A small image classifier, trained from scratch: patch size [2, 2], batches of 128.
Rows from block 6, named by matrix and row number. Rows with one number belong to one neuron. Each number is 128 + 32 x the weight over the matrix's rms, rounded and kept within 0 to 255. All counts start at 0. Numbers have three digits each.
# fc1: MLP up (model.blocks.6.mlp.fc1.weight, 960x320), inputs 270-319
# fc2: MLP down (model.blocks.6.mlp.fc2.weight, 320x960, transposed), outputs 270-319
fc1.614:117099106135130039120156147055148162143077094075122092093102123144141112049116139148138097093078149197121193132163106102094153132105186219154118166118
fc2.614:135169136117108158112144121153100093146101102114129121171124204137108148162167154137103127133194110116108115090068129152157057125102094101164115075101
fc1.615:098079119166180071123159111104175140106111213152126138114116111099101139088159098112112200111118086104103199157072115086122132123038148193114157065059
fc2.615:102129141098077089106063104141064065110159118062118077066094087152164194159032142088132096223112126126200064077172093138123096137101127143085101124135
fc1.616:130096142079122155152119141150081122123127158159155166126127160144056115113111178129101124147135088131147148159164119150081118036106124146121096088138
fc2.616:091176098137077109152068144164126155177182163069154121207095100151157132088122124166171150177162167108119106098137124137156118190102113115144103074131
fc1.617:118178108175184103115151106098155150098094117199106151113085091106128094116152111098081175108134161124137106123186113150164127118094069089153107107185
fc2.617:174089080140139127117076125103128141150176111137144123122085078114156159208115142081119154177170178150227141137130093070138113115147110191122128092080
fc1.618:153108133175098100083133044076172127129139148122096132127128059164148103174141087163086061153115163144136121119205176122172092139137068122135134157094
fc2.618:086138105095125121157127122202155142096138151132133141079143160159091153149085130111121147139080087108129069181129136118141121124127120134128150162142
fc1.619:114106099157137071168154115104070161115099148084082144124111116109139120114163119138141127117140098168150084144109139114129096141153139111121121140133
fc2.619:112134090102133136130123128111203163148172148147146146138119116127096121138143147131072155120070133134126166152107113140108145110146117157127102127130
fc1.620:157132096141121099124091148089107081138113164149128118136143127081142126159157144182078158101108154154133059122147107115141117123126184175077121129125
fc2.620:094119142110130167119117125181086136084104135139159173119116180153119203105128154115163133125146118041085195135123143148084133145161143109147136108131
fc1.621:186102061098141164197149149151143159133169090130151096155093140098101158127089130224132064169133110129162074057150124142120120111190089091155151114146
fc2.621:186071142123177080078157084121116128152121134125097108184152106097157097160209113076161135052095093139164122100140183142132090125166130163126113117161
fc1.622:111151160123131155137082166121141156123131126139117117142135145070130152116158215093090095123159085086126151127164135119160090125120129178129119076062
fc2.622:149133132151083092111194090115136073144119118159129149120091127171141075124131115145164118116165130158154130150117107084090160142156112067145115109129
fc1.623:150170082112050091117169096094127143122098098108079135142144094149079072136108067056100146135135160164117188113089075171145101163169063112102091132106
fc2.623:141097110132146132105148081177155101110129148113167137127176110111120178112115127187129156170145148118169096105144166095125096146159136135122109066052
fc1.624:140104094093070084148078184124142191044117118096051123063042108158020092166108125097147115190162129118125156142173127131120084041023093053072100184096
fc2.624:160179190134070085044154106065131181178150164142138081124099112169150071162141072156233165159121209149138154138121140113185149168113150128176194125185
fc1.625:076136090169175109140093112150054164084121088097114109166080158212124138069174132096150050146120126098132170114177153150120142059079145113138033087092
fc2.625:115108125096072170080165129173121111111171134162137085113094079049165131193211209111102151125088079150187159164064099098128149210190215127099136144151
fc1.626:108186129107152080123105172174080114124102098169179157174089099124091119119115185101121118156120139162142091082134123122154150115136130128194151109141
fc2.626:143138064095129130110144046116156173141144136047116095071130150106188142146167132150165119119137130154121147159117186067129122084173101106138121077165
fc1.627:093102106112110160166109053144152111144108099114161146173090130128172142184090124156148178131217130120136105101109136163175150115104136103080169089086
fc2.627:155076089068139072152189196121126149153075103121095098168159165073143162119154134055129109156046078103101099142151170112062145152088184105136081085119
fc1.628:144143122158093081166074112111120116179141141135100095146115105147152182132049125170127172095159201115111131126063115110103134126093165138139088171155
fc2.628:150083109110132145132147148100141166103094162124210148125139130105096178071141141128083120121082028196076160100158163075118174195068119163098221039110
fc1.629:095157118086158107143133154128138126125110166123117147089102128168088122134107134127125136110111176158158116157155098116124132134116104096081147116120
fc2.629:156108129082087162145145145115089120155096147100130108140142128132124135129181107136094159108115109099086106145153125156143166112135154143116097129140
fc1.630:121100102135102127078156124129125184189092143108122108136095140098141149134114155137131108138123053161166115138131123141126102132136126119131042160157
fc2.630:147150109108202159089117141099118054132156107128163137096126070109117155103179129140099158124158166094076131115172107088097193117129189123129144103101
fc1.631:158174053077146152124160069175089120192168120109153142162093130070146214117061157130153121097129102107135142115104101140145081098085174120086120100105
fc2.631:147130075138101132064135188085149203175059137111140103070133142108149053125133115169075229117117125093188163157128137097155067183091131159112135184099
fc1.632:103122159135148141137095169117084124155166117127094130144078158128104149095116125142095163084072176161151130175171100135093132152094090116124149131091
fc2.632:134173123138112091127133097126129145124147155125158100114114111113119120137096116146144135162136145125135129132152125111145093102123158129115124107121
fc1.633:168172127093130159111147087129129151168117196182102110173078101182244180079149155097100130094151095197151147131157124162119157071125091060113120081123
fc2.633:053155148159166178179178071090060120123154100170112185108125081144099127148155087141105098106125187077111143083075166120175099161162168162161136130170
fc1.634:100078040112086145128146122148101085087113088143118157141128185190169147092106135104163121121158100157099207151153161106142177178124104081134150200106
fc2.634:143162128126189149090112148094180182146087109146108162028127070127086154184168122127103130135093138137124142162152086111197110166123178164098176134091
fc1.635:124100053094030097064179119112129091146108160066155140136122081120100131127144152121096085125107158091121125133121133089134093128124143146106081109152
fc2.635:072176114084142187128155137148098150129107146128148163081145150123119100130083122139151176165125149145189101162153141201128172136163147116134109143122
fc1.636:125220118173125198125154130176081143123126090100168148174141132165206121118160143101097187139151187136145107171094155107114126137155107123115095153174
fc2.636:160100116128132130136165155066115162076132108138078039174071126145123141172135131162154097090179107148078128138145126134191121078135103103142092146139
fc1.637:205121120117122142133093125119119137154156127097158098122107125145134113169142121083104111095091112089119146080102149159124120133103124089149172189171
fc2.637:114172109168139129210149161141166130117125092185137153127137152155107119102170114154166152122151163174086121150124147150131157101136123139094109112125
fc1.638:120142049136099116174110110120125115118120161120165140078115111145075105114163160132063107117126153170143130110147107083142118146099138116111133156140
fc2.638:091133141140141154131066143105132135111123140120129183100117075141152166145074119096127109134088146100141088178116123098121200096109123149158096126097
fc1.639:103148125122175150125175146103111113168102116085112101110131090083138098124145137163160108110106128154070097124120166138118081149144129132127077107104
fc2.639:126148112085142124153108154145163131135135106151133163190100105082126136078113159088089154134143123123105141126098100135070129118097092167114179081135
fc1.640:071130147138134125141220128153147131163129124110171181132127144130080127166127182153110142132172107024137122153201091108132102128238109197059128054153
fc2.640:152069138156147147089102135159122062101167102143062107170143091105188119138125077112174133160070157188102156132125178136056194145112133150166115154139
fc1.641:095165085157143142156138116134072161170111106122147137173175068143166102092150105075130147098117114086120067116166124104115181099128111159128139118137
fc2.641:096117171109112113143155148066136129090123146161110117092069129129085125070109136166126102149126152154124139127105152082133081143100127147095158115125
fc1.642:137149111203158161137105142118107134110137113169150118131136167077130116153138168212159151146162101136137129108098133126124105123154132132101080137111
fc2.642:087130148114100140160130134127100139134143177090123169124165087155111137073109106096107107100131146134110148100115159112104124105145132092110129136135
fc1.643:206173119114178106169164049098131062166121136104068161080118113057089161093138207177086146088129131119070088105126121118159147217062174148144175106102
fc2.643:147118119134122154086132152167054174169096120190145094168130132178157163078119101105105149141106158175146196171106073179084125089180150135129094116157
fc1.644:147203169126143121183191130079158162149102121083115117033128130106103092255146117089151079129180106065160091105116120103132079171169125135127123073168
fc2.644:081132147073144125099125127170155140184144111177157141132130097095160116104095120099127173177116081153126142096146122131142085090130142111109113141071
fc1.645:150154134122134142063161163119087171163129143115114061150121117138044101102117132115120181109124108193147140133153123162065143118068167189136135152153
fc2.645:137082118091095075153138116075122097071082145127179119095094096128134129130132120140145108124082125088119099147081140124187145187145141099131161088153
fc1.646:121125124122076117149167103110101121115117084151128149109115144151150114149181127175141139086176112155111150084126149165118176148101112123137100118154
fc2.646:103136112114123125120129141121134087113158143146186073150119116115122104153091151144175106142131146075128114129127119153093057135141143094104074131182
fc1.647:090112036155168095095146144139134152097135095108160082138089132161123132140086103114140157141119185121114090111112155190158142114152106129117133142137
fc2.647:110123128118175140120197121156085147078191120103111132078149081146144109148161096106068134165107123105087150152135109123155136149147149031122154139123
fc1.648:097069131104168144142108072125116165092030136091138156164134126136121100186078176179058134157091135141059119202150144157187166129136158108118135087163
fc2.648:098113146133113141079101136082095060158211146125143101099108040121162085164169146157147171242181132099146128139132158103066114163063154141099112115125
fc1.649:153132083143121161133156088110135116103152128123129136123100117163144137118117142151151143132137095185165105186116094148182209182104173137107113132129
fc2.649:184109194109126121094124169137035154157066117086120119195123130152113157176154138117145128171089082066082173088160092140149173127127187133146131162079
fc1.650:149085108167108126176162122133119154097163151121113127172165102048123149107090110133189180149183107132178135135063120153144109106149082174161098077160
fc2.650:151168197127112149149109090087106138091130161092106133144150122122133093114105178111132071121156090126135161130090136123113160114101113156055123138083
fc1.651:114122095113159105112189164124056156110101053120064139120116103114158163171154165128109137116136122090095108145130133100158144152095134157119110181150
fc2.651:061115152174106158108054144145191130087148160122177106127118120146118157138163136135103094114078136122155102121171153119099113078125119074135142125157
fc1.652:152114087135100176111080159139134134159091113113102125114083109051169108157170186065141112074159126111104096181113091087102161092182126167163172093105
fc2.652:138096124136142087175141127181134081100142164115152195142168153186092119133118124135148131125127100159135129139099121155124170161155125079119100190155
fc1.653:124128154168108108172163107138204088121115096095113106134179149074208155085162113110153150092112190146158176132174126114141156162098097122135115163140
fc2.653:101130132134179153117140142146060179152100147152173185161127113155102106121149103157107140081214122130102129131086108130176097106131151158159118111167
fc1.654:214228122084099086136091136149054150158057120112133080168116105219142126161118126117171083182111093141115167141109176129149042060118099151144169152131
fc2.654:112026117156197192079186135126126174106172124083105087093149099102120137126122168209173078145098164116146119124106150121067114136153123075129090176119
fc1.655:186134127084104147185129104144161140171142173157110093104117166057111098116113097156086120143191131185112052098101066163143162123143168138172087149153
fc2.655:090098164185176096127071132092099205169168129145129137088167062195206146066133116084152158079125142092120107175142140077183102122115136116076144111117
fc1.656:069128115140162144180123162154139120153078178118122073157102102140172175131107100134098142097131109112142054096147146121110177075132145142100140116130
fc2.656:148135162092147115143118055086081144109111108143131140121130137162150138128103136124145140154117115099128143135122175163162115162142122102138123142087
fc1.657:094135174149192135102168088090175100069185074124131169116118050094141148125094100105159197098171115125159103144171134144125155080070087055103155141145
fc2.657:158151047110096125104120106144078119114049107124129083121078145160126113067152180152108091112102116143169135111121081099107048138145113110184066129129
fc1.658:129039091139080118140097152173155129097062127120176099056160144088098190140182119041112103134088134177049182169162159174128153186170131148109113100107
fc2.658:094099202181073148150144136119134135119085086205105169167163089130187074071113117082130185137150195086133022079078029150119150172088139131113143103124
fc1.659:151070099163126133094084166123105142064121147095103137126019097124144164136116158175114079147153110057145105143216152162080160121057077131132155123123
fc2.659:076189120125116124160120100150125177127169164114155139136216129151058136132153155133179137111105126149130132103130068132124171149195119056108186106095
fc1.660:084118149109102126164157104133126117123097147126152113092101141130145133143100087094132105131124131105087096132097084148145148121110159148132156087171
fc2.660:118143152154178143113101137092104142179165104140104078157145120091123165166151124093110145138142103088091137121138159160080124115108106174154140159096
fc1.661:127134095163132088139096147076115129099131110183122159105058119113092124197146149091120105072114134109132069142188099167133134119211121138116153108129
fc2.661:135139139084129182107151137138158079188101148049096115161160174081150136137126145157174111121157151114120110064166180061104120073141075121147109151097
fc1.662:160129059168143101120167116105128079095108075161133139100145144128115150117120131090111064123193094117131118118148072133112093103156138138140115107159
fc2.662:183112175122117150071149189157124092167100162078109097066101136069133102171094115162068137124074162158140143149165177150117149114113133108091138134130
fc1.663:140145105144102103159159157077124103122110119118112105131105086143107161114154118107137104097080096121114112110120135140081099118130127139071134158146
fc2.663:069131125097144095128122183083115115089136176185148090108093151116112161106121143155149178120093153153133089137165167068096096152106109164183206133136
fc1.664:116134125142145134126138184134133140083133154164108151168108102130078142086115143142108078108066107173171182107099162154149158144137117108162140128166
fc2.664:144129145133117149134140186153093092137113107098099125096154098153115161198150112127098196100113143112086114156182124105135094115101081087121181147101
fc1.665:108102102122146068095099117180117165152121114153155168116158139121140124098152159101125136125145145152119087087112125127133148133171136144134110108099
fc2.665:073109110146130120104151134146147124152136113126117151096104140077127134110101151116162131146129130124174115108123129133191097100147108161146135102175
fc1.666:119160089093068118163088103059188117102170099162150124127103066097116159042168149149097209060198124176208118229185130111107161179102171124146118113145
fc2.666:090145172239183220104107111161085085115096119121158116124209117102124076228057087131138091110127146047091080140131133122140150117125109175166175163150
fc1.667:122144134129069065098093115118154173113123124046140179094123044182103104149100158150092140169181122158140120153156124123108078127117130108152142136056
fc2.667:195122110106113166117134123100166109081083070200119164143156163097145185110180155113123131149076124094106084136072140154141165140078115140175136104174
fc1.668:131103129147117124161094103140119110134115118085108110175108075135095139110139102121156095115147134163089136142122117100193180151126120122124149147118
fc2.668:077128122132135154113184138081164198089167161143176084084103173129144105162160157114102141134072146111190131114119112157145109064156126103138121100128
fc1.669:172168137180067108152168108070082112134133164168194190157095184153175130177157102131124139085128066047144145195139114109114128143151153169124098062109
fc2.669:074118073081057075159046118181213047050124101084142133203056095111145143195068082136114184037136130098203191079190158123150202144154122098127194119127
fc1.670:115166140098199146178170079125106144134083140157105135095100152115130111086150165123103144141163175094134140159145110109104122135092142163098151128149
fc2.670:133143103137087081109060159148121095126091134104155092126115123100119113181111071143094138158142101175125117139104142149114115118083089160183123123132
fc1.671:124171163199120143144124154115111119114115083127118168086116078096131107125097126114107165111164140188118056174147080130087146116119120158160092145142
fc2.671:149145166073135124174081108191144134142107134105162117145150152165117115118085183119118155129088083101109202185144147102107129114102106109113172109127
fc1.672:121167119170138130112133195161086113128095089110141150153137087153068100126138112147140111115169112130104175112179112180111128092082131189142122130135
fc2.672:102113098121136185167092154153147131160135159112114107128144141104218134128101158074144139150090150138145084118118115104128143174163116122113135146130
fc1.673:150169122190104165117163136125168041094105106078122129159130137145125112131111181107212187178132114170210113135122095118081125069148103123170131099149
fc2.673:116089079130100173112074143123169185109073155126085135074103125088164137114103104119085136108128131093136201173156128121110156096132134156127119122091
fc1.674:089172083096068082142126048086140165070127145156146183132068077125106132102171100116094112070111120121130164086087137112135166082098124194138128141136
fc2.674:082131119185208158145096181133109107107084125109093109170118160127095121140166150158136185196092108117132128121123159187085145124134112055145143097091
fc1.675:117132203133139116164140136085139097087201109029083134129117156109134074117093163147144168153185174171077117061125060093150087088123149194164106124136
fc2.675:125100146166118090108122118139157152118079156171115130114178074123117112137171166153126118122112100078169107160114161110065130139153159091096097130103
fc1.676:127129090099171130171131182141168154067116142125148151191154138141063125130118108059180122156102079148073094134114102162114130106103133117135093137156
fc2.676:123081082147154102087143134116147136142154140193185164086076134186170105131145063164132140148160095135144198131085108120216119170187211098124117080084
fc1.677:142120048142097109108114107152191150141125144086138122120095116119072132122111101174156149174162145179136146128076174156136111126102112139146132122184
fc2.677:166091123128126155142211138143069096128056024107121158079122096205178109116163109142037097124078162099088144156130129203098138077120117147182148179143
fc1.678:159151111100127093152148088140142131135132138125147103088148092136069159164141077110066130097099166111083108168083110135154096173145146143112084085113
fc2.678:093123129124170126157147115146116064118127077220128100129093154087190115082161146142172172072113099090093146100130087141072123108119061175109183127062
fc1.679:143095132079113102117158116113099108150115125159145100089121141189101160164107122099184131116158177125134129088092184111158111130148155125159124151137
fc2.679:086117079149160148098156152124133116133169058197100150093110157121175162081172085139076141082088116113073120151159065145190109149121115093149121083121
fc1.680:115117108129161095220145122101184146150160144130131136088166063117164132070171159144129129136096140125154125151169134092171225097076103137111165160132
fc2.680:153145151047039077126103151084170149080154127128151115152114120103056137147115125138209119149095138145091136129113118088176112153148079113169128104094
fc1.681:131146119073160126162136139210090092155104117135083114084153111141096150137085105161141120117092125149162136118119136061129105088109174165138082109091
fc2.681:135169150102098179137140140135151180148177086125117181078147101188189125097161103138163100169155094120116108108142133117118114144147116097140119134100
fc1.682:150163136149098077189092086096116142062148094115121180093128122117139157045102152134130092093133131146075118199161065144151145141096144140177124122148
fc2.682:103047171153146138130113125078060056140116102065159128194159127135113145143136142171099152133154164110159107104117151163085142113155158129112176078103
fc1.683:040162114181078042181139170131142208096086089091125129143140154093130086075063128151105123171078120084097150101115116199137116132175138137140072136162
fc2.683:158183110105144136130173145150135078164101148091175114069128086133095101107096163089212197116200158177174158136155154155071116074110087143099124107110
fc1.684:138123124075125144141116153131137074107113122148127093142128110099144101138119117154116102110157132165104089092130117108155114105147111134102068136124
fc2.684:149137145141141122118122136120114155135139123160152153122127153156148099128091171090178128145112150126115164156138169159123157149121120141146159103115
fc1.685:073140151076156107147131108151092169088113138168148128161126167107132163095112096126108105080103101120118147061140144132064128142074159121115168123144
fc2.685:140154089180130112082079130149103138158185107118141091116123066114151065187107120118184110136108124149105098158127152146107100117160150130152120154127
fc1.686:088167119109170110162126121147099114111135200186146144096106118152035142102112129104119081161143108160127133161138106172173127168108126125092152137123
fc2.686:127107170137119113153181096148098155109118085091121098071179174174165070188118132150105078160126157151103107140098131099164121104147100099131104166107
fc1.687:107098155106110164076110160126128143135136129146125132150058103097159099123138120129099129151110105159162140112087086168117143104057139170125120158079
fc2.687:150103130077125112142175151137102109120136065072096170131104098124140118099146076123139110117197111100100126180158158120112157162150144150135159110110
fc1.688:047132106096165148137141136136110115186103113079111099118061138133131104106139108092101154160124072057078107122095121136094096078173114177112155126101
fc2.688:216078138101142109096180076176060128074089145127105093136115164150141125148220108130074107101101146145156131153148114111146086093039165153186146132132
fc1.689:143094092110110089085130117066102144084073148138075118124130130136117122164177061151160163056092160105117134114140173167125117105180120145118122105123
fc2.689:116209132126160161151155138143127070151128111102197144117102112070125151116090224130082091170155117124117125107143094117112103177078109134124124131144
fc1.690:064124133109146149133157146122133106076147155136170152130135126136133132166099083109112165128097099097154122118115105110149130175129121127105117138137
fc2.690:121151143140120057171140125125114090165125115117135145119120086140108149133151142159156134085125133127095084141134183128133144104142125120114204162155
fc1.691:101086128063165170117125141187161170103113142140134167162121126153125124161125109134156133084087114161112153111118127171122107091189148098131126146094
fc2.691:147133109087141106145148125081178067101125067111152175130125100109144148131138143144143120154129111139144140132112087145116177148123125057128137153172
fc1.692:133152151102106099173109150127074140112058105089150186134174150071106151079108114117153142121137071172143128154154125131109111138068200150147146138157
fc2.692:093109142169137139072121100148137109153125112093101169120058199129103119082162115079099083131103236106169128162126159134134160106138095165168074044093
fc1.693:122139130102117144171128117062157098127162156142197136136125104063148077139082148167084203140108161164158108161128118129173166083169061145114190177138
fc2.693:086124162134084073166109136120081125065115121180075089149153152127138170135230120098074206128166102176115135102080118152036109137159111107181141033132
fc1.694:138157130220150108175107159133145149132086083076174172153128205139098118098074182087110190231161144088126096115098103155142127110182119133082126101106
fc2.694:066176074099067095109133131140071101133146132067134139101119151056126114112104187106113156136192128158156084085163100135114118132101148070104129170108
fc1.695:088128093136144122157196134114106112123088081113134144137098144140113129151141091169120161101153141175163119133132174096109088155144159184136186146097
fc2.695:139164212160118121102124121135137094106137162152148113101174115162146161183155125142137090077165134137153181106107127154143145107152110100123078151142
fc1.696:119130091143092155137176154087104159119102177185100203135180127146131146111136111164130106087123077143073098125072084183114077076119140121169112106199
fc2.696:109085120125196188184081136128159131128171127106145077128123157166152148132124098148157139119127167116098133133157133147102121144125134142074079198135
fc1.697:109110167128068077144058130109140153104134155149105103164145177105144148135125137122129106102119196136087147125139194096142120129139157162100073139129
fc2.697:111166143198128122097184179131130123151111202068151108133081112161087099166116104143174165148144114069180149134141139131100096088104099103155180153183
fc1.698:120158146071150203173151091176122121107116126099168136157094145078124184081119087123137150111104119106121099144051065109158149116237150145141091129088
fc2.698:053095129176116037130074151095090111104067141137157194216086126096040125108113214138142146084170145110132138099145152136118086134152089241056062143137
fc1.699:114127175129146038161116129133109151115137085136136144191097104162204100149142143151096119136110142122152108112153094170149145105141192160111162166137
fc2.699:115093095099117158070113132132132195082110193137122100107135103113119159145128145139196101128098146137156159135085153099105162099120118178155095083117
fc1.700:135152184158167102109118108118126105149152154117123115119117127119140129083091156161148094165172082188152162119153130093153106090140051125137138151161
fc2.700:108142148161175111175125120148123170095095113122136155154132174135156146181117181161130138101174154105075108122115089098094159123068121122173145100111
fc1.701:145138118137125136135111130095103160140100131134136064157103145118113118094128148095121124079113090114150113137150137115154095124109111188085089115137
fc2.701:147156152129163121103118114123157125133184121119108127109153122115116109164130134133112144182128150135148157112098127156103188177071130118106142121088
fc1.702:123198084159153124097149128097122133100164122138119144120132104128160124155134106151103166108122126125153128140178146108108136098114100124144125097154
fc2.702:141127158111092127140135150115176095154111135169120105171119146117113115113137130123157096157157160146123125111123095122160110141131139155118111171118
fc1.703:144131153081137133120151185128123126137152150130174174199115151126098129114178181133137165058082155113135130127164111123085122103110121112155109095136
fc2.703:180195066165057157158109077138174185116204164078124105137113119122072110139114139104072181091080136116122087114126089126100148111118130097079141200154
fc1.704:114113123088040147190130130134100131172144103100146115080119132120076091130107135119111116089148135146162119149108100093117108153142144100173213141111
fc2.704:128146145108171157116110138123149151103127103110081117081166080153153167177113144097121151140106143142144128127181178148140057144105140115121068166137
fc1.705:167095059111206125109124169213161167150149173155074122113118161116109088102127095120084119136184162110140146120135133172067111111174088144147110121123
fc2.705:118135107138057119133157169116137040134122084117139170191110101134094116145147140109123075131057123133063110079155097098135174127102179142092133151156
fc1.706:151071107160086086130110157130106129201128113133143150140166142147143198132163124146146138119200124143114107129088153155160118133146132152096099060100
fc2.706:111145099122166178083149126126109069088122102096122165126098167101104089117103148129174095090124172059155077146138143106113176117089091148084109155144
fc1.707:123102134105155138117186124114101129119125114156087117124114138102127108154117157132144125090116149111126131124132096122137127150137138110148160156107
fc2.707:140139125156166125140128148166146069135128089119118175109176118074114099126136113135145140137188156167137137130135093113120157132127108196148097129106
fc1.708:115112101130140138101150116106190084113100078074121116097107107182153145068150110168103165100155131123144144134116124169151162207130103117120148176146
fc2.708:139135152200120106186104179143136144091109120083173070137157155129131088182155120050086146090143099097170147143148143122107102115133116164114120026140
fc1.709:183178106125120199143074155132174196103094127170174130106165151161146082116074114065128147147134083097096142173122098111096130088104131142102099066093
fc2.709:165140150171123105164114127104110067057120134127081120096116132073121098125181071163119095143126188164138106157179125136140199108141114110109120106142
fc1.710:180173132092143128150108079182131122135094105125126146153122179166114233143128090168055158123143141118135127042125133137123105121089112167100183133123
fc2.710:143125129175144164119113168051205183140119192180126127173089112163141075149147105140131083103173135086144115169177157150146088120112082151199088062139
fc1.711:100151113102146108118070134135120108094109088138109074101104069139150093140123139116052200071156100163118164127122142121090134158110128113141092118121
fc2.711:149241129134151174143175098133105114145130079131080134153106144108162082150133117141119083105109121146102106124094130114136215176068172114151069160170
fc1.712:085125133185111111156137023132216073069146102084119123072208116140144138103065111089118085108129194102121113111151099079168089175122132195156080082217
fc2.712:124097067140130144137113164122143159182088150094201121075109051109087195110189104169160125132076105142118167162152152054121149060125093042138174118076
fc1.713:118147123128059125114100086122157106129156143111187176101163133117089166164164112125146132135090162158127151127112168099162114149131137108124139142129
fc2.713:139128126108123138111140153138129138140175112084116117134114125097150082112081122174105106102103050132149108133124142155153153088139130145122143102159
fc1.714:057159062094130155176123101158075139109082151156073099103083096143127118155138151139099147112173111153095129138129090190147150123159120167085154148124
fc2.714:155112129161125142109110135094157085180215127111140124125120132139144150116147096193116134177053186137154108146152146093129118096086111097194112080118
fc1.715:127035108137093117148187068115169153100096132125083141105092144176100134121088154144107092167187103168101122134157071177120171128097171079179164098114
fc2.715:081149163102198099105153166126112121149134145102141087115185131098198079216189159114191134145070087099143099139192185125142114102104162111133074114147
fc1.716:136079120081171087132070108097140110101149098089128108119069090139096158143080176151158151111118082120134158133121165130159191122134088110152128082129
fc2.716:086144122172092155100192123114124104122191153185139131130163101099142115166148097132118113149110178118111111151130064156015094149153170175125184149108
fc1.717:065120161115168122146136092136114088118186081114111156144140167104121161066175145149164131077094155049093149129114148179125149127134136134159066165130
fc2.717:189121121211139134101125104129152157187143105098141068099105137139118070147122127129107169144092085166104115075083101148038126131147083108110146075106
fc1.718:167152145107102133142147118129164131107114148145131111113160109108146189093128117093083150073152107119150091128172087134149127079112145121101137135115
fc2.718:119153139074137122095056107127114085122127145165162135169136098158149133142140093113106157166077122132129147165082121084150152112094174117067121096156
fc1.719:108056096214057163151133091124225119084138123046186160148119135095149121096124158115095143101091153156112139132068071185148113146067126113172072129124
fc2.719:092113139126055102179174035065084117147150073148084070137171125140165119119173144160093112145064139162123081101043102096123135149100060146132143134208
fc1.720:110161149090145133119150102130179118137179126120149152087135138096153106109091106127111091070171089140097128099118119105130143090122122146136074141112
fc2.720:138130164153114144109095115144147151113117137101165120114159105150125122150089089127118144153115145170126161123111116190122154125140162070144131159142
fc1.721:110135191095040135139086116141094187167158147043129090104174150148195100091091129130168089117167142090119146148085183111088088102136134117110077145158
fc2.721:137151105140183182123187127144187123084110081164134148155170117096068116134139147118128168104155160159131126159164096171118178101108049100162127125120
fc1.722:137144087111105107108175093092141124088106110130162103075109123157106090106128139131127159082095130098169118148145161078128117123156050063106163130097
fc2.722:157081090135179093128109151136149140165179141148119145166129176135111163131128115099091135145144119154127137128144086184111151140092144129149122157175
fc1.723:126115107121112109200112102088197103101178064146094126134148107095110108058122135114122118164150087126128125124137132035099143101148179110154100186145
fc2.723:077162098136159143103150116168092127132164180128155136118075123163117101218105138136092196113122185082101136167111092139104147127086128091157136154052
fc1.724:097100166156182069143061111160151184162110111091139168203076072190145133152086102172133145089120133208204149113123078103172089054183102135204065108067
fc2.724:087222112128151151140141127111093115134104113153180111144080160084117103158120113093163090138148178130124168110148164100074131131111151154136133113113
fc1.725:127116140121168131106086134123135152129146102136125116068117106146114121130183149189133127140135118115132073161127049117130149059124128124108102148138
fc2.725:160115153140104107104147107113108136139112099096112121142132143135106057099117098112114084127102066142132176165114113131122182160112109154119126153158
fc1.726:089092120120093175089127112129102149132147090099131129088102092132133102119136135165150104107100146146175098078109106134209136129151092147163192160111
fc2.726:182138158076075050157129130096130150133123173126096101158127117125147096149125115049071167163131109117087136138116135099086112106103145213104102117169
fc1.727:147099087151123104138112132159150114097122128064117180134143091147121125043087133131090121110118126129093087107144174125112090140144084096128138125123
fc2.727:093129131126138207112122149077153160137129143164090147129129122132112156168109132102110105166063147089114165177087128179082145118165150156109117117129
fc1.728:146162090129103157174143110128063134127134090142092159123093063132140088163164144089099140153132130136129146146149126131119144103095161115150150095104
fc2.728:137052123137160137147088127128146120133122142128137090117138138103109174121137164118115126129134144139122111109085114149149113122120132152097116133101
fc1.729:131099086150129117118117111133129152156126114170101080105169116134062185082086123150204089129092154110110105136101121121100129109170081123129104163158
fc2.729:139103167163117173130073079143092139161167066079177177156139150169160136064179159112126141137205128098112135175188199107144108121074080170108094145149
fc1.730:086130143164161198090146184112118120111120098138113121138147137092120139124110127091164170122161100160167048155139104136128097092138095112116087111137
fc2.730:159117170119148116149104051103158167111146145118169096124123083140092117131127132166131080112152154131105089090113138148183164149122123144158134121143
fc1.731:142192135176113180146184129131150147150125143135146088132139109084135178130098082142130132189103107145137121133161088136128164162104108122170076137158
fc2.731:120187130107179071106101120153115102156128121097176152102130148152108106095064154154223119159177126107153110114115137144159100063194143153169145168154
fc1.732:184089166151102115127130118127147156156126114168117091074128125158120172119158133154105139134119108065128118114156085150111145156094136074134121146107
fc2.732:126139093127148107115082086135061132116101136080104147151099128130123078187105143141144122124076135198155144129132155126121098135121116137166121091166
fc1.733:104180122116195130167161158109158119125124115069090118111108139121085179214082173137093124166063165116096112151176172108200081096136083131129112063189
fc2.733:172105136037091156167180106147070145134079152136040129179154080189207089129195144082157127092144127110117145081194224109068157129146203128136141162093